Weights of a small sound classifier.
Data: trained on simulated sounds of rotating machines with and without faults, 39062 training examples.
Rows from block 5 of a small sound classifier, named by matrix and row number. Rows with one number within an expert belong to one neuron, the router's apart. Each number is 128 + 32 x the weight over its row's rms, rounded and kept within 0 to 255. All counts start at 0.
Before each expert's rows are labels from the 100 clips, of 14976, where the router gives the expert most weight on average: "responds to" is what is common among them; "loudest band" is the band of the loudest frequency at the time of the peak. Only what is clearly more common there than usual is listed. The data: simulated sounds of rotating machines with and without faults. In brackets: how many of the 100.
# router: router (model.blocks.5.mlp.router.weight, 8x384), inputs 192-255
# gate: expert gate (model.blocks.5.mlp.gate, 8x192x384), inputs 192-255
# up: expert up (model.blocks.5.mlp.up, 8x192x384), inputs 192-255
# down: expert down (model.blocks.5.mlp.down, 8x384x192, transposed), outputs 192-255

# expert 2
responds to: turbine (100); speed change: steady (63)
loudest band: 1000 to 2000 Hz (43)
router.2 [116 137 169 100 114  78 113 144 127  84 200 174 125 114 131 185  52 160 141 101  97 145  88  93 174 119 140 104 104  60 168 129 137 112  22 152 150 100 163 117 139 162 123  92 145 119 170 152 100  84 116 131  96 133 131 100 134 130  93 116 106 104 144 128]
gate.0 [111 126 106  65 155 133 140 106 127 108  86 110 162  70 110  89 113  82  72 168 167 145 107 156 127 184  78  99 197 131  71 155 146  51 152 144 109 140 111 127 144 135 134 174 180 160 100  94 108  89  97 123 140  89 141 166  78 149 123 199 128 120  92 135]
up.0 [173 192 106  78 155 106 137 121 111 118 129  89 126 101 103 124  99 134 126  87 155 143 156 121 114 146  97 122 120 157 144 160  76 163 106 213 116 177 143 152 143 101 135 173 166 115 133 120 134 132  99 114 126 138 138 149 119 201 147 108 111  46 117 151]
down.0 [105 128  87  77  98 143  79 104  70 138  68 114 134 125 138 100 160 147 188 119 137  78 147 134 143 129 156 116 125 102 150  95 128 162 138 111 129 121 132 120 148 122 134 108 157 117  86 121 126 149 117 127 170 167 140  71 122  62 156 141 112 172 132  95]
gate.1 [160 138 134  94 118 133  98 162 141 107 167  95  89 151  93 119 121  81  46 117 151 140 179 161 105 193 150 143 126 142  98 116 128 120  84  73  89 177  76 142 134  97 115 116 140 131 100 155 184  94 167 143 135 175 116 123 156 112 135 164 162 128 117 131]
up.1 [ 86 102  90 102  52 162 121 114 112  39 172 114 134 103 145 155 131 115  79 141 112  84 131 154 101 100  91 121  97  90 203 120 149 126 111 119  65  74 153 120  69 176 201 122 179 129 137 161 116 138 135  94 135 154 134 150 120 122 101 162  95 104 165 181]
down.1 [ 93 121  87 133 105 177 164 146 141 152 161 161 158  97 213 203 132 125 171 141 109 121 137 184 112  57 139 100 232 142 158 139 154 141  51 117 150 122 158 147 136  87 198 142 111  96 129 117 113 123  93 188 125 136 146  56 120 144 156 128 168 153 132 144]
gate.2 [117 163 152 139 106 140 130 109 148 109  90  95 180 139  93 136 143 141 126 221 145 140 159 147  91  98 129 135 130 178 123 122 167 135 113  94  93  97 134 169  76 107  69 113  99 113 123 126 144 141 132 143 107 103 162 154 102  93  91 112 155 166 161 136]
up.2 [102  88 135 102 149 134 100  86 183 125 118 121 112  66 149 105  98 145 116 147  72 124 114 146 126 133 139  82 125  74  95 118  79 137 172 139 105 181 136 128 173 121 124 132 209 136 150 131 158 164 122 140 146 171 110 157 173 102 141 181  94 120 128 109]
down.2 [166 117  89 155  70 115 131  99 143 120 117 158 117 136 158 126 137 147 149 118 141 147 104 167 113 109 106 162 143 137 123 109 132 138 157  47 124  79 144 160 114 105  87  52 123  88 139 175 117 101  96  74 142  94 131 200 159 125 130 111 116 125 149 106]
gate.3 [140 112 146 143 134 141  81 140  85 122 157 147 102 151 116 128 165  70 130 214  93 148 193 103 121 133  80 137 107 130 134 162 149 127 164 121 114 179 142  75 200  98  88 118  84 110 124  82 138 126 100 146 107  88 142 124 116  89 143 163 206 132  89 123]
up.3 [172 149  97 134 119 152 170 139 152 101  95 198 153  93 148 132 194 131 130 124 164 104 117 156 127 178 102 188 189 160  94 113 137 111 156  98 129 106 141 189 159 109 173 161 143 191  97 141 162 112 179 135 122  87  89 169 110  76 146 113 148 107 132 109]
down.3 [103 117  98 106 148 169 143  85 171  92 156 130  74 146 131 156  95 129 134 110 151 193 168 112 127 131 108 134 158 166  95 145 176 195  99 115 129 158  67 129 150 130 158 125 188 103 117  40  89 160 114 104 150 123 168  86 105 131 177 161 110 114  90  97]
gate.4 [110 151 145 114  89 129 141 155 153 150 102 126  76 125  96  95 134 127 163  83 159 129 138 174 144 121 129 103 167 172  27 116  93 140 179 126 113 107 151 129 116 143 164 138 129  93 158 129 116 112 185 156  97 121 126 146 139 169 103 117  99 123 164 110]
up.4 [ 87 109 151 123  82 130  94 126 126 140  93 106 133 136 109 131  74 161 138 112  84 165 138  98 150 149 163 137 134 102 148 145 152 124 114 111 122 174 108  70 114 118 166  93 108 117 100 138 153 131 161 101 117  95 149  65 137  90 156  52 155  90 104 166]
down.4 [143 118 113 116 114 123 144 106 168 136 138 121 194 132  47 149  62 180 188 160  79 138 186 127 145 132 133  98  77 104 135 132 130 147 103 122 143  68 107 155 192 171 116  83 134 147 162 191  78 179 114 127 170 103  45 128 112 161 163 143 123 124 116 111]
gate.5 [ 94 120  91 193 104 241 115 148  99 175  89 183 177 188  70 134 127 138 113 121 105 122 169 177 156 114  99 144 127 164 139 129 152 129 172 123 120 135  94 161  76  77 121 191 138 133 162 151 196 147  40  88 167 123 106 129 105 144 109 132 156 115  97 181]
up.5 [104 116 103 149 175  84  96 172 114 102 135 155 111  48 174 150 137 125 112 150 117  81  95 138 147 121 145 139 139 105  90 157 144 164 134 149 128  85 107  72 215 127 107 165 163 142 144 163  97 167 112  98  61 147 130  95 123 135 114  65  68 115  67 188]
down.5 [114 150 145  95 134  98 119 163 178  95 122 139 170 134  89 157 106 182 118 214  91 116 132 150 165 159 103 148 150 114 160 106  61 118 119 128 102 169  88 130 152  67 197  95  92 121 157 104 141 111 139 199 116 106  95 119 114 108  78 197 108 157 159  79]
gate.6 [152 123  90 172  97 202 128  95 117 154  59 136 162 118  88 140 181 101  88 127 158 109 121 126 104  79 103 113 165 174 122 109 141 152 157  78  93 147  70 169  38 147 131 220 124 117 104  98 148 118  54  82 153 110 150 131 162 115 128 130 155 139  99 151]
up.6 [151 100 143 108 169 117 126 194 137  92 195 148  51 101 160 108 160 109  94 126 125  91 141 120 163 194 104 146 103 114 132 168 130 126 102 214 137 140 133 110 195 144 167  59 125 132 105 170 145 119 168 164 104 142 108 143 129 173 118 115 106 154 161 104]
down.6 [153 146 161 141 161 109 186  82 151  71 165 119  77  69 107 165 107 159 136 125 113 102  85 130 203 173 140 150 116  92 145 117  91 141 102 165 151 119 123 144 150 108  92 120 155 119 143  79 145 128 100 178 133 140 115 133 132 149 128 121  80  90 128 127]
gate.7 [113 140 127 199 165 212  73  72  84 154  38 147 145 101  69 162 140 133 130 125  99 168  82 143 122 101 116 119 178 177 112 111 146 110 124 148  92 156  76 121  87 127 122 154 122 108 166 135 164 134  68 149 171 130 140 139 133 103 103 127 122  95  69 119]
up.7 [104  81 174 143 122  72 134 161 140 164 186 139  91 142 133 119  53 109 155 152  80 119 174 127 140 150 138 108  96 103 129 131 172 138 116 169 163  93 158  68 162 105 157  54  90  94 108 138  85 132 135 174  33 121  63 125 133 110 106 126 126  97 184 142]
down.7 [100 177  58 120 148 166 117 133  87 178  69 140 142  78 149 149 161 150 121 169 124 111  97 115 138 140 100  76 130 168 147 120 157  95 144 118 150 107 164 125 144 164 182 183 131 156 109 155  78 126 111 147 166 152 169  97 127 160 112  62 144 137 142 146]
gate.8 [101 152 131 123 154 200  71  94  41 104 126 113 160 122 102 153 170 132  76  83 154 139 155 202 108  43  91 137 112 170 122  82 150 162 142 131 143 159  61 151 129  94 171 161 132 150  90 109 157 151 139 158 157 146 119  97 102 135 137 189 141 114 131 116]
up.8 [187 142 200 175 130 143 154 161 137 126 148 151 101 101 145  76 225  90 111 113  94 117 132 137 131 140 145 115 120 105 109  97 122 119 143 125 122 107 146 123 165 148 178 175 137 170 106 139  65 137 122 122 163 135 118 143  66 194 150 104 161 117 110 116]
down.8 [116 100 133 117 195 113 144  93 107 131 104 120  95 124  82 125  94 161 125  95 147 186 142 158 167 140 122 153 123 101 165 130 103  80 102 209 134 176 123 153 129 135 201 109 162 104  73 193 147 138 124 159 149 181 103 212 146  93  95 116 114 152 155 157]
gate.9 [198 163  88 163 165 135 117 136  97 137 136 118 125 135 122 119 133 111  59 136 169  99 121 157 148 106 124 134 114 172  62 117 190 129 103  87 174 134 118 133  92 101  92  93 176 111 125 130 135  86 145  93 109 138 124 102 137 117 170 179 141  73 185 140]
up.9 [116 175  89 139 130 130 152 170  73  98  90 176 104 104 132 110 148 107 131 100 113 153 124 114 113 101 163 170 135 162 123 123 135  80  86 121  90  68 154 132 129 136 131 147 137 148 127 142 117 117 158 120 132  95 132  51 102  93 119  97 109 164 173 151]
down.9 [146 105  74 120 100 158  72  55 162  64 107  44 110 127 121 161 159 102  91 146 120 121 151 185 121 103  81 122 132 141 123 180 147 126  87 134 160 185 139 192 114 173 101  46 113 122 185 137 110 135 143 169  98  94  82  40 169 144 160 113  25 158 104 121]
gate.10 [152 126  65 135 117 151 115 133 176  99 120  89 157 131 153 129 109 113  77 148 115 111 155 144 119  98 132 163 114 215  20 151 141  97 201 113  67  82 104 198 145 113 166 182 119  48 112  62 102 108  90 129 136  92 122 201 169 110 155 122 158 184 114 151]
up.10 [138 119  85 107  98 125 129 163 150 119 132  99 148 107 174 111 172 139 107 130  82 178  60  83 153 153 133 155 162 124 124  59 162 123 127 148 146  96 144 126  89 108 207 109 157 212 155 117 153 133 109 156 161 151  46 136 191 163 209 153 123 141 132 175]
down.10 [119  79  81 129 166  95 137  81 154 118 136 117 148 115  93 115 138  88 151  65 157 132 138  74 145 150 182  75 102 102 112 143 133 135 161 128 172 136 116  66 164 156 117 152 118 148 126 155  99 136 165 160 166 189 128 135  81 165 166 122 178  95 113 131]

# expert 6
responds to: gearbox (100); speed change: steady (69)
loudest band: 500 to 1000 Hz (39)
router.6 [ 93 159 126 181 174 173 146  70 115 160 118 140 130 160  44  81  72 105 149 162  95 153 138 108 124  87 166 145  76 107 112 175 117 141 140 133 138 181  98  97 133  97  92 115  98 110 154 122 137 158  47 132 148 167 108 180 107 156 115 116  84 115  75 174]
gate.0 [ 98 165 123 113 140  94 141 113 130 124 137 122 195 114  72 146 118 171 130 165 139 136 155 143 144 117 146 102 117 138 120 133 146 130 108 107 173 147 154 172 106 150 141 166 117 145 123 127 107 174 153 164 130 116 151  88  92  92 108 103  85 114 167  77]
up.0 [208 108 128  77 118 103 225 139 132 143  73 130 107 129 183 113 162 145 183 116 164 106 159  85  97 234  56 164  66 109 152 160  81 131 103 103 123 101 149  83 131 155  92 135 124 111  80 127 131 131 180 116 134 155 105 106  99 107 102 175 117 157 147 147]
down.0 [189 138 157 115 102 165 107 153 137 167  42  85 108 134 132  85 126  99  29 108 101 123 202 117 107  53 148 126 120 141 176  87 132 163 153 116  84 111 104 173 126 113 134 151 139 117  95 160 131 158  91 102 137  78 141  66 122  90 160 133 166 179 120 110]
gate.1 [170 148 113  94  63 150  86 146 159 100 123 141  84 113 110 108 127  82 147 166 130 116 150 184 124 160 100 115 139 112  95 172 118  54  98 145 140  60 103 137 129 195 175 147 165 104 114 105 122 106  72 114 102 133  88 129 156 113 203 117 119 155 149  74]
up.1 [136 150  84  97 211 100 101 110 139 134 144 156  79  77 101  83 149  77  91  73 111 153 114 165  73 105 119 164 173 127 125  91  95 166 174 101 142 170  78 132  81 176 146 131 134  91 122 129 135 133 123 170 158  84  98 145 107 111 147  84  80 128 155  84]
down.1 [105 103 186 125 108  98 217 159 138  16 120 168 120 147 135 163 147 137 106  90 119 138 152 148 154  75  86 168 179 157 183 141  86 123 154 103 131 136 163 105 164 117 104 145 142 105 161 150  95 126 136 111 126 120  93  83  79 103 146 114 147 137  75  85]
gate.2 [145 177 136  82 132 105 155 164 159  63 119  88 148 119 143  92 169 118  79 118 132 112 154 111 140 179  71 150 138 130 100  75 158  95 110 146 129 121  75 142 161 124 191 150 130 123  61  94  91  64 231 187 104 116 105 101  83 128  71 203 124  96 166  60]
up.2 [197 129 163  62 146  96 177 136 165  91  87  87 108 117 167  87 184 110  88 107  99 111 186  78 164 230 102 183  71 133 107 140 120 122 146 120 157 158 130 138 138 128 140 139 106 135  54 103 125  89 137 169 123 167  63 149  84 120 106 159  83 113 148  95]
down.2 [139  92 113 114  69 128 143 153 187 159  62  89 144 151 137 149 165  68  78 126 150 121 190 119 137 158 129 168  97 204 164 141 122 179 178 120 134 114 107 123  85 155 160 169 155 108  63  85 126  93 163 120 145  59 110 134 125 106 174 196 125 181  77  97]
gate.3 [173 163 144  62 156  86 143 179 211  39 127 119 135 111 134 133 128 197  83 126  98 112 133 168 142 106 107 145 119  82 117  62 138 132 149 149 139  88 142 121 129 114 117 114 128 167  72 144  94 104 216 155 107  73 151 107  91  69 143 165  79 124 140  92]
up.3 [152  93 159 106 118 128 146  78 172 130  95  97 144 120 148  60 206 138 117 143 135 176 133 132 159  83 106 166  89 143  84 102 168 143 133  70 117 177 160 127 105 118 117 111  91 139 126 127 141 115 175 120 101  71 145 132 165 103 173 216 108 158 107 103]
down.3 [160 105 155  83 196 126  80 140 185  95  60  70 130  98 161  96 199 154 165 129  99 170 172 108 100 119  51 102 112 141 133  99 122 118 165 147 128 121 108 158 164 111 105 133 113 121 113  97 180 104 176 127 120 162 118 184 151  98 134 146 184 142 114 117]
gate.4 [102  96  91 145 118 137 106 154 147 149 120 142 109  33 212 164 131 117 116 180 121 116  99 105 110 124 140 121 108 125 152 103 132 150 103 177 162 172 167 126 158 107 139  78 155 121 157 131 109 165 120 105 158 198 162 159  81 157 106 159 129  97  85 140]
up.4 [158 135 129 120 117  93 121 186 155 127 133 154  95 105  73 173 128 129 167 160 111 124 131 144 113 101 113 174 110 129 152 200  91 139 173 123 125 122 151 126 124  89 114 127 187 146 146 110  97 105 127 121 113 108 119 138 100 183 133  99 143 157 139 103]
down.4 [136 127 117 116 187 163 142 161  72 166 161 114 110 140 156 181 125 117  96  97 111 125 142 119 175 167 110 108 190 100 119 120  85 113 156 128 101 147  95 140 157 132 140 151 149 115  95 141  77 133  87 140 143  84  90 184 145  90 156 134 117  88 161 108]
gate.5 [ 82 140 187 166  48 162 100 143  90 139 150 169 166 146  55 157  86  94 154 194 136 161 106 131  87  66 146 125 108 124 126 149 144 123 117  82 159 173 107  86 149  76 130 118 116 108 167 120 170 181  90 119  83 102 124 106 142 100 109 162  95 120  92 166]
up.5 [172 143  72  71 190  92 138 119 135 101 107 113  96 133 199 110 178 171 119 101 108  84 131 113 158 189  96 148 138 145 156 110 118 148 146 178 100  91 121 145  92 187 138 171 119 149  89 110 102  80 175 128 150 130 132 137 119 143 137 111 157 140 156  78]
down.5 [116 196 121 132  81 108 197 158 174 116 141 142 177 178  91 144 117  82 132 114 164 179  93 107 173 109 149 157 107 122 137 146 128 118 134  90 113 165 148 149 128 144  94 122 127  98 143 140 138 123 147 175  77 122 107 119 125 115  84 118  52  79 115  97]
gate.6 [115 104 142 152 142 131  72 142 157 135 135 134  82 113 133 127 132 149  85 174  95 132  60 177 119 120  71  97 175  83  91 124 102 166 147 154 141 119 103  98 154 111 114 157 147 107 116  66 148 200  69 109 169 181 174  79 108 179  80  84  97 110 157 114]
up.6 [102  81 115 109 166 118  73 124 100 126 141 139  97 159  83 147 100 115 126 104 178  54 106 138 131  98 128 106 146  69  92  80 147 155  98 117 113 147 134 135 138 111 132 121 147 107 155 179  80 143 139 109 131 121 148 115 155 118 203 109 164 140  83 132]
down.6 [106 123 147 167 120 136  83 128 113 183 125 118 100 138 112 168 122 171 164 176 135 149  97 154 144  96  92 153 133  95 125 143 201 150  92 128 156 138 132  77 158 119 143 111 103 113 141 120 100 149  95 131  66 182 131 148 181 209  90 179  46 136 116 187]
gate.7 [193 215 107 117 139 134 191 129 201 109  89 135 143 135 141  70 121 130  99 161  89 124 107 137 188 140  70 121 100 112 131  96 102 125 141 142 141 115 100 162  87 162 148 164  97 134 134 138  85  81 165 195 166 143 131 149 139 137  50 117  91  99 124  90]
up.7 [187 152 106 144 137 124 145  93 157 101 152 112 136 135 127  96 153 151 126  76 135 138 107 120 193 115 144 115 114  85 164  82  98 137 138 134  33 113 120 196 119 178 117 151  91 110 109 140  90  88 151  71 161 125 147 118 148 146  85 112 124 140 135 109]
down.7 [143 132 136  95 136 151  66 124 121 100 115 162 117 124 165 203  95 132 151 103 139 147 122 155 127 152 135  67 189 163 158 108 148 132 152 169 140 102 165 150 123 127 125 140 166 140  89 146 151  43 163  87 152 130 154 125 121 103 106 130 187 131 170 108]
gate.8 [140 185 118 113  87  68 172 132 156  87  98 126 130 128 113  90 146 141  78 104 147 157 141 134 141 124  64 150  85 128 142  67 172 133 139 129 119  85 111 184  95 173 120 146 140 137 102 121  89 133 204 168 140  42 125  75  95 104  63 164 156 143 127  93]
up.8 [155 119  28 116 121 152 107 118 155  93  62 109 167  73 146 147 130 142 162 106 187 126 106 149 106 128 111  79 202 186 135 123 129  99 132  91 114 124 163 104  97 118 104 183 160 140 120 118 120 114 135 134 134 109 177  82 130  87 144 144 157 140 112 172]
down.8 [ 79 155 117 140 139 186  90 127 126  97 181 126 117 141 149 143 104 150 157  81 121  95 104 131 139 136 103 110 193 143 102 152 147  88 171 105 154 135 158 128  81 124 153  87 171 152 128 117 114 148 110  86 151 150 150 126 161 137 167 132 161 129 146 189]
gate.9 [ 89 136 147 169  55 118 110 152 141 125 158 184 187 135  78 125  75 118 163 116 167 153  96 133 111  67 130 123 100  92 129 148 142 113 121  67 147 131 131 148 129  88 109 100 139 125 137 170 146 165  93 142 117 112  74 107 171  93 107 130  60  89 115 179]
up.9 [150 126  89 112 221 164 141 122  93 110 104  85  48 128 185 133 185 173  87 148  80 106 157 120 130 187 116 127 147 167 148  93 118 145 145 174 108 105 109 128  97 177 144 143 100 123 132  61 123  94 145 121 148 158 158 177 102 169 136 132 211 150 117  97]
down.9 [138 180 138 130  38 105 187 171 152 131 129 138 184 155 115 143 116 109 133 148 150 185  79 122 161  97 164 136  90 123 106 155 143 128  97  60 153 159 148 130 140 137 125 132 119 137 187 134 147  86 130 138  93 103 106  88 136 134 101 103  49  56 110 122]
gate.10 [122 138 112 159 100  74 183 169  98 141 104 159 185 105 108 132 168 111 161  98 172 176 161 113 105 145  45 116 160 119 127  94 154 134  56 125 173 109 103 164  84 104 123 145 138  86  81 161 183  99 141 145 114 150 114 139 145 121  76 105 117 109 154 145]
up.10 [168 132  78 130 101 143 137 125 162 111 143 151 148 170 108 127 151 112 125 170 163 162 119 133  62  88  86 123 123 157 134  83 141 107  77  99 136 130 116 101 104 101  83 103 128 170  91 187 139 120 116  97 113 128 139 103 100 139 149 145 118 121 119 158]
down.10 [119 101 114 100 143 145 105 167 164 131 116 131 135 146 147 121 153 155  84  91 113 155 197  98 100 130 137 113 200 118 107  98 158 113 128 139 171 174 135 134 134 127 142  96 146 171  70 136  99  81 189 147 170 150 121 125 134  91 184 147 223 132 143 142]

# expert 7
responds to: piston engine (88); thin (high-pass) (78)
loudest band: 250 to 500 Hz (35)
router.7 [176 166 117 107  84 160 128 216 118 125  88 136 116 124 150 156 129 136  94 127 130 102 152 119 107 193 114 153 141 156  95  81 204 119 115 103 165  94 109 173  56 103 134 182 208 106 112 123 116 147 152 164 166  85 123  37 116  82 120 134 128 139 147  98]
gate.0 [151 114 212 126 121  69 134 120 201 137 137 132 138 149 111  89 123 109 156 133 142 148 125 131 138 107 164 162  66 123 113 205 122  81  63  93 149 107 133 104 143 120 161  54 145 140 172 146  71 142 179 153 104 101 108 125 136 109 141 148  77 136 159 108]
up.0 [129 124 145 162 119 117  92 186 122 167 139 189 129 141 138 123 132 107 178 140 117 173 129 126  83 106 149 155 119 143  79 214 139  92  95  90 170  81 108 101 157  97 141 130 124 158 157 144 136  93 142 149  96 121 119 121 120  94 170 176  91 105 158 164]
down.0 [114  97 151 129 172 191  50 120  58 174 161 123  80 150 102  85 140 119 125 197  87 133 119 143  92 105 145 141 183 130  55 163 121  89 107 126 121 152 120  90 120 119 162 117 112 105 120 127 134 134 129 113 126 116 155 152 122 114 165 222 196 125  90 223]
gate.1 [150 151 176 114  72  67 102 118 167 132 113 140 195 116 121 125  86 141 169 122 134 188  98 137 157  99 185 184  91  74 154 169 107  91 117  87 152 121 162 109 133 104  91  84 154 126 172 187 140 131 222 169 137 110 102 111 183  97 145  91  59 142 163 139]
up.1 [144 165 165 144 111 163 101  93 115  96 132 112 140  94  46  58 105 182  97 112 150  48 155 145 142 154 105 117 136 107 172 118 138 119 137 117 117  80 172 122 138 162 109 130 164 124 120  99 145 121 125 128 131 133 162 133  71 149 112  93 127 148  94 118]
down.1 [212 203 106 158  79  85 158 165 118 107 138 136 118 154 134 151 108 135 132 113 153  92 146 110 165 155  92 165 111 128 174 134 159 186 113 115 144 138 125 190  82 203  96 103 154  93  67 143  97 121 106 152 100  97 153  78  48 110 113  81  92  91 111  74]
gate.2 [125 116 159 146 200 125 109 148 154 163 124 139 132 161 147  86  59 128 110  89  66 149   0 155  87  73  76 119 131 135 102  93  96 109 129  94 164 122 120  71 134 131  53 103 150 145 124 146 153  89  86  94  71 149 131  99 123  85 168 130 207 154  93  67]
up.2 [109 167  74 109 138 136 154 129  76  88 144 123 129  52  84 172 114 118 138  89 123 107 147 173 177 124 123 198  73 142 148  92 112 136 127 116 150 145 146  84 141 154 102 126 114 134 154 135  68 145 136 131 128 130  90 101 147 158 138 129  71  95  77  95]
down.2 [ 94  95 138 122 191 213 112 169 120 139  98 138 154 118  96 169 100  83  44 169  96 115  70 139 159  84  98 164 129 165 123  87 150 100  89 135  94  64 102  77  95 169 112  67  87 129 130  92 131  80 170 132  97  93 121 152 161 124 114 163  96 116  86  78]
gate.3 [137 138 133  91 128 109 192 156 141 125 107  81 133 149 140  83 165  85  70 134 141 114 170  73 176 164 121 187  88 159  93 139 111 158 130 147 157 128  92 120 112 116 131 132 140  95  94  64  91 130 159 156 130 130  62 131 114 139 118 195  95 116 132 100]
up.3 [145 190 131 149 192 170 140 148 145 105 134 103  99  51 121 140 121 150  90 137  46 102 140 129 201 145 102 153 112 117 111  71 160 148 122 189 125  91  80 126 125 113 125 140 143 146 112 119 114  83 119 167 113 152 128 128  73 173  77 136 120 153 108 104]
down.3 [147 121 114 104 103 112  98 116 115 138 105 200 150 159  97 101 151 110 164  54 165 165 151 122  46 105 133  69 183 159 139 164 127  75 140  79 125 193 172 144 125 133 113 134 153 109 147 179 151 153 141  96 161 140 141 114 191  87 190 122 192 173 162 173]
gate.4 [146 130 138 109 108 157 152  84 179  62 112 107 121 106 138  89 118 215 109 174  61 140 172 132 165 146 135 120 107 101 149 118 143 130 141 152 161 161 121  61 136 136 127  86 118 103  97  91 102 146 108  80 166 135 117 123 130 174 133 109 100 158 100  93]
up.4 [130  75 100  54 116  51 108 192 170 137 151 135 121 101 100 110 113 127 115 102 119 144 132  72  91 157 137 139 124 144 157 114 143 112 160 119 151  86 121 129 159 150 138  94 122 154 103 109 128  57 145  98 104 138 120 167 180 110 131 110 116 142 199  74]
down.4 [141  87 133 110 123 103 155  95 148 138 166  86 100 127 124 154 106 148 109  67 135 119 114 135 104 151 164  97 181  96 175 160 220 124 146 115  99 183 158 127 113  85 149 126  91  96 207 133 183 141 162 111 182 109 113 122 134 153 124  89  88 132 106 132]
gate.5 [126  76 248 126  70  32 117 168 166  98 137 161 154 110 117 140 126 141 140 177 133 177  82 140 155 105  98 151  96  99  92 184 110 135  92 113 122 129 124 146 123 128 119  65  81 140 152 141 114 131 150 155 102  99  94 138 112  89 115 150  74  91 100 176]
up.5 [146 154 102 114 150  78 102  89 167 111 171  80 108 151 103 130 121 205 127  74 136  76 105 119 190 192  85 143 114 126 168  65  94 183 154 158 168 140 143 109  90 123 162 119 212 142 132  98  76  78 101 138 122 132  94  75  93 133  76 138 134 156 153  83]
down.5 [153 152  88 144  97  92 177 131 110 114 139 167 129  82 133 156 159 133 121  97  77  69  69 106 163 160  86 194 124 103 152  88 168 164 120 164 100  93  71 131  83 154  70 102 180 143  78 191 118  85 120 173  79 148 143  88 133 148 126  96  88 138 113 113]
gate.6 [127  93 176 150  95 143  74 149 138 136 155 132 124 162 192 146  69 146 113 118 134 167 135 100 126 126 138 112 147 132 112 149 111 126 156 188 143 159 133 118 130 109 142 164 111 126 123 129 166 134  85  93 158 157 115 161 102  94 119 136 183 104  76 107]
up.6 [168  62  67 110 159 112  96 175  86 135 128 102 150 104 141 141 151 108 120 182  99 103 130 138  91 127 136 132  77 129  97  91 119 113 153 124 129 153 164 154  99 109 132 133 154 161 135  67  62 122 132  80 111 114  92 111 148  62 115 132 162 133 144 138]
down.6 [217 120 111 129 138  94 148 118 113  83 164 122 169  96 149 157 129 112 134  99 170 173  92  67 180 130 109 175  96 203 153 190  88 137 123 245 135  93 138 120 112 122 119 122 142 117 141 128 113 148 125 135 128 146 130  69 152 113 111 118 111 137  73 148]
gate.7 [138 117 205 145  64 138 106  77  96 140 196 110 123 148 129 129  42 123  98 117 179 134 161 194 112 113 165 132 126 133 135  86 131  99 150 134 129 138 136 161  99  76  94  81 103  75 137 144 176 137 101  70 105 134 123 147  98 141 128  47 104 136 105 180]
up.7 [104  78 132  77 112 167 120 133 176  43  96 115 165 138 138 103 179 191 136 105 165  77  83  75 156  67 129 167 145 170 128 141 158  95  84 213 164  91  64 184  82 147 162  90 118 128  98 136 185 117 116 117 105 177 153  49 109 158 117 133  93 164 158 175]
down.7 [178 170 148  87 161  95 154 147 135 182 124 209 177  55 111 211 145 117 182 156 116  97 133 143 154 124  90 136 191 108 176 175 150 133  84 165 162 111 155 142  70 128 109  85 152 105 171 107 124 138 110 173 121 145 164  85 100 110 173  44 137 151 153  97]
gate.8 [125 123 159 124 156 137  93  88 180  66 130 112 138 109 168 129 119 170 112 106 113 180 142 104 155 124 112 103 112  70  79 138 154  69 107 147 132 174 117 171 182  92 111  83  89 154  86 134 209  60 138 168  91 147 134 106 139 129 144 138 156  91 104 149]
up.8 [125  92 123  33 134 129 114 130 141 140 170 102 124 146 144  72 145 158 149 127 140 164 105 152 139  92 149 165 107  89 122 116 120  93 167 135 101 122  92 158 159 123 129  57  78 146 105 110 129 165 146 120 135  94  95 145 131 139 166 116 118 125  94 123]
down.8 [ 97 142 106 148  99 124 108  95 120 104 132 139 141 172 118 139 114 126 133  43 155 129 141 152 113 120 101  63 166  99 187 157 100  65 162 158 156 105 153 135 146 149 127 143 123  91 117 158 182 134 146 111 149 109 131  90 161 137 137 107 199 191 199 146]
gate.9 [157 139 167 124 164 139 139 104 175 132 131  86 130 103  98 117  50 137  88 150 153  77 138 147 151 127  87  81 136 114 105 109 136 157 132  99 184 102 130 111 102 145 160 103 149  39 132 123 108 139 149 121 109 122 126 113 106  91 101  85 134 153 131  81]
up.9 [152 156 127 237 141 118  91 107 127  38 118 158 144 153 161 113  59 113 150 137 164  47 163 143 180 135 152 174  93 148 167  42 116 162 108 143  85 155 164 127  94 161 117  98  98 136  84 115 129 132 179  69 158  66 135 159 104 173 153 126 143 141 107 100]
down.9 [192 154 172  77 128  80 178 196 101 113 148  67 129 119 116 163 145  92 150 117  98 155 155 136  79  95 102 144 129 184 151  97 125 161 123  93 149 147 156 193 120 160 128 162 153 151 101  96 142  50  82 145 107 102 119 111 104 126  63  53 139 152 113 106]
gate.10 [ 82 126 209 115 146 109 130  72 117 121 143 131 197  88  65 140 101 153 101 120 152 159 108 164 136  63 104  70 181  68 144 101 130 146  93 135 143 101 130  67 152 175 117 118  75 137 145 153 168 132 119 113 135 110 138 164 147 136 126  88 124 112  93 132]
up.10 [103  88 130 125 163 110 142 159 150 106 126  98 120  98 177  94 164 110 145 185 152 109 143 104 122 107 145 133 213 150  70 159 119  92 107 199  79 144 138  94 196 120 154  85  27 166 137 108 111 151 110 169 147 168  97 146  88 110 131 200 127 137 150 146]
down.10 [103  94 126 123 118 116 123  81 110  85 161 114 128 156  77  81 162 132 178  98 151 152 132 110 106 165 140 116 115 122 140 102  84 120 142 174 102 191 159 148 210  66 103  74  13  90 119 123 147 148 136  34 160 108 131 181 120 129 181 146 179 113 107 113]